python train.py --targets=["first voice"] --learning_rate=0.02 --final_lr_fraction=0
Rows from block 2 of a small audio embedding model, named by matrix and row number. Rows with one number belong to one neuron. Each number is 200 + 20 x the weight over its row's rms, rounded and kept within 0 to 999. All counts start at 0. After the name is the row's rms in percent of the matrix's.
After each neuron's rows are labels from the 100 clips, of 14976, where the neuron reaches its highest value: "responds to" is what is common among them. Only what is clearly more common there than usual is listed. The data: two synthetic voices taking turns or overlapping, over music, noise or silence. In brackets: how many of the 100.
# fc1: second MLP up (model.blocks.2.mlp.fc1.weight, 2304x384), inputs 128-255
# fc2: second MLP down (model.blocks.2.mlp.fc2.weight, 384x2304, transposed), outputs 128-255

fc1.331,244,228,226,203,204,200,204,197,182,198,230,191,246,209,161,198,214,200,196,187,194,157,198,174,153,193,199,199,200,203,252,190,202,200,200,173,200,198,203,166,186,200,198,216,198,210,197,161,181,124,200,241,204,201,199,202,179,200,195,246,199,197,202,202,200,192,206,197,208,214,200,209,199,197,212,190,210,197,217,186,188,249,202,144,199,154,211,202,242,200,202,182,194,190,201,200,200,227,203,197,200,199,234,222,201,200,205,178,209,200,184,248,188,200,195,203,201,199,197,259,201,224,235,181,199,187,197,198,207
fc2.331,157,200,200,200,200,200,199,200,201,217,200,200,255,200,200,200,200,200,200,200,209,200,201,200,200,199,200,200,190,200,200,223,200,200,200,199,200,232,200,200,200,200,200,196,208,200,200,189,200,200,200,200,200,200,198,200,200,206,199,200,200,200,223,200,202,200,200,221,200,150,200,200,200,116,200,200,200,200,200,199,173,189,200,200,205,204,200,201,200,200,200,202,200,200,200,200,200,215,200,200,203,200,197,200,202,200,54,200,200,200,196,184,200,200,200,200,202,200,200,200,195,200,200,200,200,200,200,200,194
responds to: music (86)

fc1.728,277,196,202,176,201,223,225,200,200,214,195,202,199,196,200,215,201,197,203,200,190,202,217,122,197,204,198,199,184,200,200,160,200,200,176,200,200,200,261,209,183,241,190,213,129,203,140,200,271,200,197,197,202,213,197,200,212,181,171,208,200,200,200,199,198,242,202,251,211,200,208,201,200,197,203,203,198,198,148,192,193,160,193,202,240,210,291,200,200,200,187,200,198,185,200,203,200,180,194,202,202,201,164,199,230,200,219,200,220,186,195,205,195,200,200,200,186,200,211,211,205,197,199,200,185,200,200,202,200
fc2.728,211,200,200,200,200,200,198,200,200,201,200,200,200,200,200,200,200,200,200,200,200,200,200,200,200,200,200,200,201,200,200,200,200,200,200,200,200,200,200,200,200,200,200,154,0,200,200,198,200,200,200,200,200,200,200,200,200,200,176,200,200,200,200,200,200,200,200,178,200,200,200,200,200,200,200,200,200,200,200,201,206,200,200,200,200,282,200,200,200,200,200,202,200,200,200,215,200,200,200,200,200,200,200,200,200,200,209,200,200,200,207,200,200,200,200,200,200,200,200,200,204,200,200,200,200,200,200,191,200
responds to: music (80)

fc1.748,039,200,200,200,200,200,200,200,200,200,200,200,200,200,200,200,200,200,200,200,200,200,200,200,200,200,200,200,200,200,200,200,200,200,200,200,200,200,200,200,200,200,200,200,200,200,200,200,200,200,200,200,200,200,200,200,200,200,200,200,200,200,200,282,200,200,200,200,200,200,200,200,200,200,200,200,200,200,200,200,200,200,200,200,200,200,200,200,200,200,200,200,200,200,200,200,200,200,200,200,200,200,200,200,200,200,200,200,200,200,200,200,200,200,200,200,200,200,200,200,200,200,200,200,200,200,200,201,200
fc2.748,051,200,200,200,200,200,200,200,200,194,200,200,200,200,200,200,200,200,200,200,200,200,200,200,200,200,200,200,200,200,200,200,200,200,200,200,200,200,200,200,200,200,200,200,200,200,200,200,200,200,200,200,200,200,200,200,200,200,198,200,200,200,200,200,200,200,200,200,200,200,200,200,200,200,200,200,200,200,200,200,199,200,200,200,200,200,200,200,200,200,200,200,200,200,200,200,200,200,200,200,200,200,200,200,200,200,200,200,200,200,200,200,200,200,200,200,200,200,200,200,200,200,200,200,200,200,200,200,200
responds to: background: none (64); first voice: deep voice (52)

fc1.560,289,199,199,200,200,200,215,200,223,209,148,183,172,222,200,200,201,200,205,212,214,263,245,200,200,200,200,200,206,199,181,200,207,218,203,200,199,205,200,200,200,200,200,208,192,200,200,198,200,200,202,201,200,200,200,200,199,199,202,224,199,241,90,200,170,216,200,200,230,264,211,200,196,214,200,200,203,198,178,208,201,200,196,201,199,200,201,185,200,200,202,170,200,197,200,169,200,201,200,200,199,200,183,221,233,202,199,198,199,200,198,203,203,200,204,200,200,202,200,200,191,200,200,124,194,200,199,175,200
fc2.560,106,200,200,200,200,200,163,200,200,205,200,200,200,200,200,200,200,200,200,200,200,200,193,200,200,200,200,200,202,200,200,199,53,200,200,165,200,185,202,200,200,200,200,193,200,200,200,185,200,200,200,200,200,200,200,200,200,200,200,200,200,200,200,200,200,200,200,200,200,200,200,200,200,198,200,200,200,200,200,227,200,200,200,200,200,199,200,200,200,200,200,152,200,200,200,199,200,200,200,200,198,200,200,200,200,200,200,203,200,200,189,243,200,200,200,200,200,200,200,200,163,200,200,200,200,200,200,200,173
responds to: deep voice (75); first voice: deep voice (54); second voice: deep voice (42)

fc1.662,322,198,200,203,195,202,199,201,184,200,232,200,200,200,159,240,232,200,194,200,201,199,161,199,200,169,176,206,198,203,191,200,165,193,155,200,202,198,199,175,209,202,196,290,198,255,202,148,240,205,211,207,200,215,200,200,188,181,200,197,190,205,234,195,195,199,137,196,211,243,197,200,204,203,212,199,200,197,209,203,202,318,209,200,130,202,182,200,200,200,191,226,200,196,211,184,177,272,200,200,237,198,221,201,184,197,177,200,240,200,200,206,199,197,194,208,201,199,200,212,246,201,215,202,196,236,164,198,200
fc2.662,167,200,200,200,200,200,200,200,207,200,200,200,107,200,200,200,200,200,200,200,200,200,144,200,200,202,200,196,204,200,200,219,200,200,200,198,200,211,200,200,200,200,200,183,248,200,200,213,200,200,200,200,200,200,202,200,200,201,209,200,200,200,200,200,200,200,200,192,200,201,200,200,200,231,200,200,200,200,203,298,198,182,201,200,200,202,200,200,200,200,200,210,200,199,200,195,200,200,200,200,200,200,199,209,200,200,201,200,200,200,197,86,201,200,191,200,201,200,200,199,229,200,200,200,200,212,200,200,200
responds to: high voice (75); first voice: high voice (63)

fc1.50,221,198,200,200,289,200,200,200,200,176,188,200,167,195,200,181,200,200,216,200,203,196,200,200,200,200,200,200,200,200,200,202,200,198,200,200,200,200,200,200,200,141,227,214,180,200,200,200,200,200,200,200,200,196,229,200,200,209,200,200,200,202,206,200,200,200,200,200,182,200,200,200,200,200,186,200,200,204,200,200,198,200,200,200,207,200,201,196,200,200,200,200,200,200,200,169,200,221,195,200,192,200,200,368,222,200,195,231,235,200,200,200,201,201,213,200,252,200,196,200,191,200,200,216,204,200,200,200,200
fc2.50,051,200,200,200,200,200,195,200,213,200,200,200,197,200,200,200,200,200,200,200,200,200,173,200,200,200,200,200,188,200,200,191,204,200,200,200,200,200,200,200,200,200,200,200,208,200,200,181,200,200,200,200,200,200,200,200,200,200,201,200,200,200,200,200,200,200,200,200,200,200,200,200,200,202,200,200,200,200,200,201,145,200,200,200,199,203,200,200,200,200,200,199,200,201,200,201,200,185,200,200,196,200,200,0,199,200,200,200,200,200,197,200,200,200,200,200,205,200,200,200,496,200,200,200,200,200,200,200,197
responds to: high voice (79); first voice: high voice (67); background: none (65)

fc1.111,341,191,191,201,181,167,204,200,154,195,199,199,200,187,197,221,201,221,188,192,242,204,204,201,195,200,194,203,180,203,200,144,171,183,176,204,210,231,201,199,193,195,203,214,195,200,229,184,201,200,201,191,198,203,193,206,236,210,174,181,205,212,201,193,201,224,196,312,203,216,204,198,215,201,155,203,202,198,204,170,219,201,182,194,187,161,200,201,201,200,242,180,188,227,213,198,224,184,216,198,192,198,197,251,199,221,216,206,210,200,205,201,208,201,179,199,201,189,200,203,191,197,201,206,196,197,202,201,171
fc2.111,521,197,200,200,200,200,200,200,200,201,200,200,203,200,200,200,200,200,200,200,200,201,200,200,200,200,200,200,200,199,200,246,187,200,200,205,200,200,199,200,200,200,200,200,212,200,200,197,200,200,200,200,200,200,200,200,200,179,203,200,200,200,200,200,200,200,200,200,200,207,200,200,199,83,200,200,200,200,200,172,200,200,200,189,201,200,200,200,200,200,200,165,200,199,199,0,200,200,200,200,200,200,200,199,200,200,200,202,200,200,199,200,200,200,200,200,203,200,200,200,200,200,200,200,200,200,200,200,232
responds to: background: none (60); first voice: low voice (53); thin (high-pass) (35)

fc1.530,131,249,200,203,200,200,200,200,200,200,200,200,200,200,200,200,200,200,200,200,200,200,200,200,200,98,200,200,200,200,200,200,200,200,200,200,200,200,200,200,200,200,200,200,200,200,200,200,200,200,200,200,200,200,200,200,219,200,200,200,200,202,200,225,200,200,200,200,200,200,200,200,200,230,200,200,200,260,200,200,200,200,200,200,200,200,200,226,144,200,319,187,200,104,200,200,200,200,200,200,200,200,200,200,203,200,200,200,200,200,200,199,200,200,200,200,200,200,200,200,200,200,200,200,200,200,200,200,200
fc2.530,011,200,200,200,200,200,203,200,206,204,202,200,200,200,200,200,200,200,200,200,200,200,193,200,200,200,200,200,206,200,200,197,196,200,200,200,200,203,200,200,200,200,200,200,0,200,200,328,200,200,200,200,200,200,200,200,200,200,200,200,200,200,200,200,200,200,200,200,200,196,200,200,200,200,200,200,200,200,200,200,200,202,200,201,200,205,200,200,200,200,199,218,200,200,200,195,200,195,200,200,181,200,200,200,200,200,205,201,200,200,216,199,200,200,200,200,210,200,200,200,162,200,200,200,200,200,200,200,194
responds to: background: none (83)

fc1.456,184,216,198,200,209,195,207,203,197,199,161,201,214,199,199,202,202,163,208,201,200,169,173,257,200,195,207,197,294,207,200,131,187,203,235,197,200,208,201,209,205,199,200,195,200,221,201,211,166,200,183,200,206,201,203,200,200,201,198,181,198,198,173,200,198,206,202,201,213,231,233,199,198,200,271,200,194,193,199,171,198,197,201,207,189,201,205,195,217,200,166,181,197,156,194,229,200,208,240,200,205,262,241,203,199,201,204,200,146,197,229,199,200,200,236,200,199,198,197,203,175,201,197,268,202,201,196,156,199
fc2.456,154,200,200,200,200,200,198,200,200,125,166,200,166,200,200,200,200,200,200,200,200,201,196,200,200,200,200,200,172,200,200,217,239,200,200,197,200,198,200,200,200,200,200,201,200,200,200,204,200,200,200,200,200,242,239,200,200,200,229,200,200,200,202,200,200,200,200,200,200,219,200,200,200,194,199,200,200,200,200,83,200,200,200,200,196,196,200,200,200,200,200,200,200,200,200,200,200,200,200,200,143,200,187,200,200,200,204,215,200,200,191,202,200,200,200,200,200,200,200,200,184,200,200,200,200,200,200,200,191
responds to: deep voice (73); reverberation (63); first voice: deep voice (62)

fc1.582,274,175,200,189,200,266,204,200,178,214,198,200,200,200,190,200,194,182,169,210,199,200,200,200,200,266,200,200,201,200,198,203,196,200,200,162,199,200,214,201,200,200,202,200,200,200,251,200,200,302,200,227,200,200,155,227,218,200,146,212,209,194,180,144,206,200,202,170,183,200,200,196,206,180,200,169,194,200,203,238,263,200,194,163,206,198,199,282,200,200,252,200,200,200,200,216,199,204,201,209,201,200,211,201,200,200,209,212,197,200,184,199,200,199,200,191,200,200,202,200,200,200,200,264,200,200,200,201,199
fc2.582,105,200,200,200,200,200,203,200,202,262,200,200,184,200,200,200,200,200,200,200,200,85,200,200,200,200,200,200,337,200,200,192,206,200,200,201,200,200,200,200,200,200,200,201,200,200,200,280,200,200,200,200,200,200,200,200,200,200,200,200,200,200,350,200,200,200,200,200,200,197,200,200,201,300,200,200,200,200,200,202,200,201,200,200,200,77,200,200,200,200,200,200,200,200,200,319,200,200,200,200,189,200,193,200,201,200,204,151,200,200,179,200,200,200,200,200,200,200,200,200,200,200,200,200,200,200,200,200,200
responds to: background: none (62)

fc1.252,263,136,200,168,213,200,200,200,200,200,271,194,203,200,200,214,200,221,204,200,200,200,208,200,202,208,200,203,187,200,200,199,189,177,157,200,111,200,200,219,243,200,200,199,184,200,200,199,200,200,200,209,200,162,207,200,200,200,184,212,200,200,171,218,201,204,200,265,140,201,200,218,183,188,200,200,200,205,220,200,200,200,196,222,202,160,200,200,201,201,200,237,219,182,200,165,214,199,198,200,208,201,168,235,187,200,197,176,189,202,202,200,200,195,200,200,199,199,202,201,200,179,205,200,200,200,200,195,199
fc2.252,162,200,200,200,200,200,191,200,203,200,274,200,200,200,200,200,200,200,200,200,200,200,190,200,200,200,200,200,237,200,200,183,200,200,200,192,200,200,200,200,200,200,200,384,239,200,200,199,200,200,200,200,200,200,200,200,200,200,198,200,200,200,200,200,200,200,200,200,200,198,200,200,200,199,200,200,200,200,200,201,208,202,200,200,200,205,200,200,200,200,200,200,200,200,200,200,200,200,200,200,200,200,200,200,200,200,200,200,200,200,182,203,200,200,200,200,206,200,200,200,197,200,200,200,200,200,200,200,200
responds to: background: none (68)

fc1.94,364,192,198,192,203,196,201,197,169,198,200,180,204,147,200,186,191,187,197,208,200,200,319,199,200,206,200,199,210,206,200,213,195,200,194,200,171,200,230,201,202,184,235,206,190,197,202,194,200,200,197,185,210,215,190,200,202,201,201,199,200,170,211,204,211,202,205,224,205,220,169,187,184,264,200,200,180,201,209,203,178,195,205,216,187,145,138,187,202,233,200,190,200,190,211,201,142,193,205,216,222,237,197,208,229,201,255,200,205,200,215,200,208,214,180,199,274,156,204,183,107,190,199,157,199,181,199,210,108
fc2.94,512,200,200,200,200,200,209,200,300,245,213,200,183,200,201,200,200,200,202,200,200,200,228,200,200,196,200,200,215,200,200,184,189,200,200,200,200,143,200,200,200,200,200,199,200,200,200,197,200,200,200,200,200,200,200,200,200,202,258,200,200,200,188,200,200,200,200,232,200,206,200,200,200,313,200,200,200,200,200,196,214,199,200,201,199,217,200,200,200,200,200,211,200,192,200,136,200,214,200,200,216,201,200,199,200,200,199,209,200,200,185,193,200,200,200,200,195,200,200,200,218,200,200,200,200,199,200,186,191
responds to: child-like voice (97); first voice: child-like voice (94)

fc1.474,419,179,199,204,197,199,201,202,203,202,199,198,200,203,160,201,199,200,200,198,198,183,202,243,181,199,200,201,199,201,200,210,200,201,196,200,200,236,207,200,213,208,202,195,201,198,201,187,199,200,199,198,215,198,195,200,201,204,200,180,207,200,228,193,178,180,199,197,200,200,200,200,166,204,207,187,203,184,196,200,190,228,198,216,249,200,209,228,190,191,188,200,198,200,210,190,200,340,179,200,198,190,199,218,215,200,209,195,200,200,223,231,200,234,178,201,223,201,201,199,181,196,202,187,200,206,193,198,205
fc2.474,429,200,200,201,200,200,187,200,249,198,207,200,97,200,200,200,200,200,200,200,200,200,261,200,200,200,200,200,197,200,200,410,200,200,200,199,200,209,200,200,200,200,200,199,177,200,200,168,200,200,202,200,200,200,210,200,200,199,233,200,200,200,195,200,199,200,200,201,200,212,193,200,200,269,184,200,199,200,200,202,207,199,200,198,202,255,199,200,200,200,200,198,200,193,200,200,200,195,200,199,180,200,183,197,191,200,258,200,200,200,196,195,200,200,212,200,250,200,200,200,200,200,200,200,200,200,200,206,184
responds to: high voice (82); first voice: high voice (70)

fc1.210,191,178,196,200,200,198,199,208,201,199,199,200,200,200,220,200,212,204,213,200,201,202,200,197,200,201,184,200,201,200,200,200,207,200,200,202,209,198,210,200,200,190,200,204,163,200,200,200,200,200,200,200,200,200,223,200,241,228,199,180,200,200,170,199,200,199,200,200,179,182,211,200,201,208,200,190,200,213,200,203,200,278,178,256,200,200,200,191,198,200,156,59,200,199,200,200,200,152,200,203,200,224,200,200,223,253,200,200,234,219,204,201,200,201,207,198,203,209,196,201,185,200,199,149,225,200,213,202,202
fc2.210,050,200,200,200,200,200,200,200,200,200,200,200,179,200,200,200,200,200,200,200,200,200,200,200,200,200,200,200,193,200,200,216,201,200,200,228,200,182,200,200,200,200,200,203,200,200,200,205,200,200,200,200,200,200,200,200,200,200,202,200,200,200,200,200,200,200,200,200,200,178,200,200,200,195,200,200,200,200,200,172,196,200,200,200,200,202,200,200,200,200,200,200,200,200,200,183,200,200,200,200,199,200,200,200,200,200,203,199,200,200,188,212,200,200,200,200,200,200,200,200,196,200,200,200,200,200,200,300,197
responds to: deep voice (73); first voice: deep voice (50); second voice: deep voice (44)

fc1.6,352,204,200,202,191,200,198,199,194,194,202,200,204,200,197,197,199,200,198,183,187,190,214,201,203,187,202,179,209,198,207,234,201,187,204,197,181,192,233,213,213,200,188,202,216,189,211,273,182,202,199,226,205,202,187,200,201,193,168,203,200,199,220,200,229,191,199,197,227,196,195,207,183,266,192,177,248,194,180,200,232,202,201,245,195,193,207,201,202,199,200,200,200,263,200,199,193,173,194,249,197,200,196,200,224,200,187,147,183,211,189,202,238,200,149,195,196,217,179,215,181,204,198,236,191,200,205,201,246
fc2.6,371,200,200,200,200,200,205,200,194,225,200,200,200,200,200,200,200,200,200,200,200,200,204,200,200,200,200,200,209,200,200,201,197,200,200,200,200,37,200,200,200,200,200,200,194,200,200,119,200,200,200,200,200,200,200,200,200,198,198,200,200,200,200,200,200,200,200,248,200,200,200,200,200,209,200,200,200,199,200,200,236,200,200,200,200,200,200,200,200,200,200,200,200,200,200,372,200,200,200,200,200,200,200,200,200,200,199,77,200,200,202,244,200,200,200,200,200,200,200,200,349,200,200,200,200,200,200,200,83
responds to: high voice (78); first voice: high voice (67); thin (high-pass) (30)

fc1.257,345,157,221,200,214,196,187,200,189,200,175,200,193,204,191,161,198,213,198,200,173,194,158,200,211,172,196,200,193,197,200,194,200,197,202,204,174,204,200,195,201,245,196,249,171,206,200,171,200,200,159,202,203,136,197,199,200,178,191,162,197,197,200,206,196,197,200,189,202,201,203,209,204,228,200,192,200,234,198,233,206,196,198,210,248,199,169,229,205,197,197,181,200,197,200,226,200,221,210,220,182,199,203,303,225,200,181,196,190,203,196,222,224,233,254,200,195,200,204,202,182,202,196,200,200,196,201,150,188
fc2.257,310,200,200,200,200,200,174,200,205,197,205,200,255,200,201,200,200,200,200,200,200,200,202,200,200,200,200,200,180,200,200,212,200,200,200,200,200,186,202,200,200,200,200,192,112,200,200,147,200,200,204,200,200,200,200,200,200,200,184,200,200,200,200,200,200,200,200,200,200,214,200,200,195,207,202,200,193,199,200,197,157,200,200,201,207,219,200,200,195,200,200,198,200,202,200,200,200,199,200,168,215,200,200,181,207,200,361,199,200,200,198,198,205,200,200,200,136,200,200,202,224,200,200,200,200,200,200,200,170
responds to: high voice (88); first voice: high voice (77)

fc1.205,117,201,200,175,200,200,201,200,199,200,95,200,200,200,180,200,200,200,200,200,200,200,199,200,200,200,200,200,200,200,200,200,200,200,200,200,200,200,200,200,200,351,200,201,200,361,200,200,224,200,200,216,200,200,200,200,200,200,198,200,200,200,200,200,200,200,200,200,200,208,200,200,200,200,199,200,200,200,200,196,200,200,205,199,200,160,200,200,302,200,200,200,200,200,200,201,196,235,200,200,200,200,200,200,157,200,200,200,200,200,200,207,200,200,200,200,200,200,200,200,200,200,209,200,200,200,200,200,200
fc2.205,016,200,200,200,200,200,201,200,200,118,199,200,157,200,200,200,200,200,200,200,200,200,197,200,200,201,200,200,199,200,200,200,201,200,200,197,200,196,200,200,200,200,200,200,206,200,200,239,200,200,200,200,200,200,199,200,200,200,200,200,200,200,200,200,200,200,200,198,200,200,200,200,200,327,200,200,200,200,200,202,229,200,200,200,200,196,200,200,200,200,200,199,200,198,200,198,200,198,200,200,223,200,200,200,201,200,200,200,200,200,176,200,200,200,200,200,201,200,200,200,201,200,200,200,200,200,200,200,0
responds to: music (61)

fc1.308,373,201,254,189,219,197,202,200,207,162,188,200,172,187,171,188,165,208,183,200,200,205,206,202,197,167,201,237,227,197,200,204,200,196,205,199,201,165,281,187,206,200,200,194,285,200,201,236,200,204,198,195,243,192,206,193,190,192,196,140,174,200,206,200,203,201,195,165,191,210,205,200,206,202,186,199,202,202,200,200,210,215,177,168,200,85,201,198,200,200,221,191,200,229,197,199,200,205,193,201,246,199,195,186,213,173,185,210,199,201,198,193,203,174,203,200,198,183,198,231,247,214,190,200,199,196,200,255,206
fc2.308,400,200,200,200,200,200,200,200,198,215,190,200,184,200,200,200,200,200,200,200,200,201,186,200,200,200,200,200,201,200,200,194,199,200,200,198,200,200,210,200,200,200,200,228,43,200,200,200,200,200,200,199,200,199,200,200,200,203,85,200,200,200,198,200,200,200,200,200,200,190,200,200,200,191,200,200,200,200,199,322,193,200,200,199,200,260,200,200,200,200,200,174,200,125,200,196,200,197,200,200,227,200,200,206,197,200,198,200,200,200,201,200,200,200,200,200,199,199,200,200,162,200,200,200,200,201,200,200,139
responds to: deep voice (72); music (62); first voice: deep voice (54)

fc1.122,181,200,200,251,200,200,200,221,197,198,245,225,206,200,208,200,193,200,163,201,200,190,161,241,200,200,199,198,176,200,200,194,176,199,189,184,203,198,200,200,200,200,200,200,200,200,251,201,200,200,200,200,200,200,106,200,230,202,194,178,204,200,200,200,200,200,200,200,200,200,202,201,200,200,181,201,206,221,200,200,200,208,199,203,190,205,200,200,201,200,200,200,208,200,224,223,200,200,200,185,200,200,265,257,178,200,200,200,189,193,203,198,200,200,222,200,224,292,200,229,216,200,203,201,200,200,200,200,206
fc2.122,025,200,200,200,200,200,217,200,213,194,199,200,207,200,200,200,200,200,200,200,200,199,214,200,200,200,200,200,198,200,200,271,192,200,200,197,200,194,200,200,200,200,200,167,161,200,200,200,200,200,200,200,200,200,200,200,200,200,207,200,200,200,200,200,200,200,200,200,200,202,200,200,200,200,200,200,200,200,200,213,190,200,200,200,200,229,200,200,200,200,200,207,200,200,200,297,200,200,200,200,163,200,200,206,200,200,200,201,200,200,243,210,200,200,200,200,200,200,200,200,188,200,200,200,200,200,200,200,199
responds to: high voice (68); first voice: high voice (58)

fc1.590,192,200,200,216,200,200,200,200,200,200,200,200,190,200,200,238,200,217,200,200,200,200,200,200,200,200,200,200,189,239,200,202,200,200,207,221,200,200,200,200,200,200,200,200,200,200,225,200,69,200,200,200,200,200,200,200,187,185,200,200,193,133,192,200,192,210,200,200,200,200,200,198,200,200,200,200,209,200,200,188,200,200,220,200,196,200,200,200,200,200,212,206,200,200,200,200,205,191,211,200,270,184,200,186,201,200,198,200,224,199,200,200,198,200,200,200,202,200,201,200,222,200,205,200,195,200,200,253,194
fc2.590,017,200,200,200,200,200,263,200,218,204,205,200,244,200,200,199,200,200,200,200,199,200,191,200,200,192,200,199,195,200,200,200,199,200,200,182,200,200,200,200,204,200,200,198,200,200,200,204,200,200,200,202,200,200,201,200,200,200,192,200,200,200,207,200,199,200,200,201,200,200,200,200,200,201,200,200,200,200,196,219,159,200,200,200,193,212,200,200,200,200,203,102,200,200,200,220,200,200,200,200,184,200,199,200,200,200,202,199,200,200,304,208,200,200,200,200,200,200,200,200,200,200,200,200,200,200,200,149,184
responds to: background: none (64)

fc1.519,307,202,200,195,177,224,210,200,201,208,165,200,195,210,191,196,202,186,199,200,204,173,264,198,199,255,170,192,259,202,199,190,195,181,201,172,199,227,205,190,211,202,202,149,202,197,166,205,227,184,192,200,201,182,211,162,205,178,196,168,199,185,190,186,209,256,207,204,201,200,187,200,178,192,199,200,199,199,202,208,217,205,190,192,202,131,158,200,201,202,158,151,192,200,200,201,235,200,203,203,275,207,218,267,256,196,202,214,200,203,281,214,209,202,196,199,190,196,203,186,200,200,226,225,222,203,200,205,200
fc2.519,291,283,200,200,200,200,225,200,213,196,200,200,230,200,200,200,200,200,200,200,199,200,196,200,200,197,200,200,200,200,200,191,249,200,200,205,200,200,200,200,200,200,200,198,186,200,200,200,200,200,200,202,200,200,200,200,200,192,179,199,200,200,192,200,200,200,200,200,200,199,200,200,200,210,200,200,200,200,200,208,207,199,200,200,194,127,200,200,200,200,200,170,200,200,200,194,200,193,200,200,206,200,200,195,200,200,200,199,200,200,222,200,200,200,200,200,182,200,200,200,191,200,200,200,200,200,200,168,200
responds to: deep voice (79); first voice: deep voice (58); second voice: deep voice (41)

fc1.529,269,201,199,185,194,200,199,200,199,200,200,202,246,193,200,160,200,165,200,200,200,221,212,169,202,246,200,169,200,200,200,131,201,201,225,238,216,280,189,143,203,200,200,165,191,200,203,191,200,200,206,200,189,203,198,200,199,200,153,197,198,201,195,200,205,212,200,200,200,154,200,200,191,195,200,213,200,199,200,200,261,261,174,200,220,152,204,200,177,197,167,195,200,199,207,200,197,241,200,200,196,200,265,195,262,200,204,168,200,200,200,193,192,203,222,187,287,200,200,183,188,205,200,200,202,200,199,231,186
fc2.529,099,200,200,200,200,200,201,200,205,204,200,200,190,200,200,200,200,200,200,200,200,202,200,200,200,205,200,200,355,200,200,202,237,200,200,209,200,260,200,200,200,200,200,201,164,200,200,201,200,200,200,199,200,200,200,200,200,199,199,200,200,200,200,200,200,200,200,200,200,96,200,200,200,200,207,200,200,200,200,201,177,215,202,199,196,198,201,200,200,200,199,203,200,200,200,200,200,200,200,200,196,200,202,200,200,200,200,203,200,200,247,208,200,200,200,200,104,200,200,200,184,200,200,200,200,197,200,253,192
responds to: high voice (89); first voice: high voice (86)

fc1.718,281,230,218,229,239,200,205,203,195,159,215,202,206,208,206,200,167,195,173,218,196,198,186,196,200,201,201,219,199,199,237,201,200,205,209,205,202,235,201,205,189,200,199,296,204,201,197,167,190,194,197,200,160,200,196,172,196,196,201,204,199,255,204,172,194,212,201,202,224,199,202,213,297,231,196,193,190,168,179,200,157,269,201,190,175,200,194,199,203,199,132,206,179,201,197,183,221,200,199,228,206,225,187,202,207,203,201,202,205,204,200,222,199,211,203,200,199,200,200,155,204,213,225,200,200,196,202,200,197
fc2.718,271,200,200,200,200,200,152,200,120,201,200,200,200,200,200,200,200,200,200,200,200,200,194,200,200,200,200,200,193,200,200,197,200,200,200,200,200,200,200,200,200,200,200,201,189,200,200,221,200,200,200,200,200,200,200,200,200,200,200,200,200,200,200,200,200,200,200,200,200,200,200,200,188,199,200,200,200,200,200,201,196,200,200,200,199,196,200,200,200,200,200,200,200,197,200,210,200,206,200,200,200,200,200,273,200,200,218,203,200,200,80,195,200,200,200,200,203,200,200,200,199,200,200,200,200,200,200,502,200
responds to: child-like voice (88); first voice: child-like voice (82); second voice: child-like voice (44)

fc1.40,205,200,140,202,245,200,200,128,180,196,199,209,200,154,245,200,200,200,200,191,235,200,200,200,200,200,200,200,211,197,200,200,200,215,200,200,200,202,249,225,236,200,200,199,201,200,200,200,200,200,224,200,200,200,232,196,236,192,194,198,200,200,200,200,200,200,200,182,200,235,192,200,200,200,177,200,200,210,200,219,200,197,200,200,202,180,201,162,200,200,268,193,200,184,200,228,200,200,200,200,215,230,200,220,200,174,201,204,195,200,200,200,203,200,200,200,215,200,200,130,170,200,200,200,200,199,203,209,213
fc2.40,017,200,200,200,200,200,200,200,206,244,202,200,195,200,195,200,200,200,200,200,200,200,199,200,200,200,200,200,0,200,200,257,200,200,200,198,200,200,199,200,200,200,200,206,170,200,200,196,200,200,200,200,200,200,197,200,200,200,137,200,200,200,200,200,200,200,200,196,200,281,200,200,200,220,200,200,200,200,199,138,200,225,201,200,198,197,200,200,200,200,200,277,200,199,200,212,200,202,200,200,252,200,199,200,200,200,198,200,200,200,154,200,200,200,200,200,200,200,200,200,194,200,200,200,200,200,200,200,197
responds to: music (78)

fc1.539,337,199,205,196,211,203,150,211,200,192,209,201,98,199,196,191,200,234,196,200,178,196,197,197,201,176,199,202,258,201,210,217,162,196,173,163,240,217,210,202,201,200,205,203,182,158,200,215,227,201,202,193,202,200,196,199,196,208,146,185,204,209,171,224,199,166,185,200,198,212,199,199,202,178,204,198,200,201,199,219,211,199,200,181,220,181,197,195,207,201,200,198,200,240,197,202,200,203,163,200,201,196,205,206,199,208,199,269,205,191,297,214,200,200,196,202,223,199,200,247,153,197,208,194,212,199,217,179,174
fc2.539,537,200,200,200,200,200,200,200,193,196,212,200,176,200,200,200,200,200,200,200,200,199,334,200,200,200,200,200,201,200,200,200,203,200,200,201,200,289,202,200,200,200,200,203,170,200,200,222,200,200,200,200,200,200,200,200,200,200,195,181,200,200,194,200,200,200,200,200,200,196,199,200,200,199,203,200,200,200,200,200,200,284,201,200,201,211,203,200,200,200,200,200,200,218,200,191,200,189,200,200,199,200,200,158,169,200,170,199,200,200,203,200,200,200,200,200,215,200,200,209,199,200,200,200,200,200,200,200,202
responds to: background: none (62)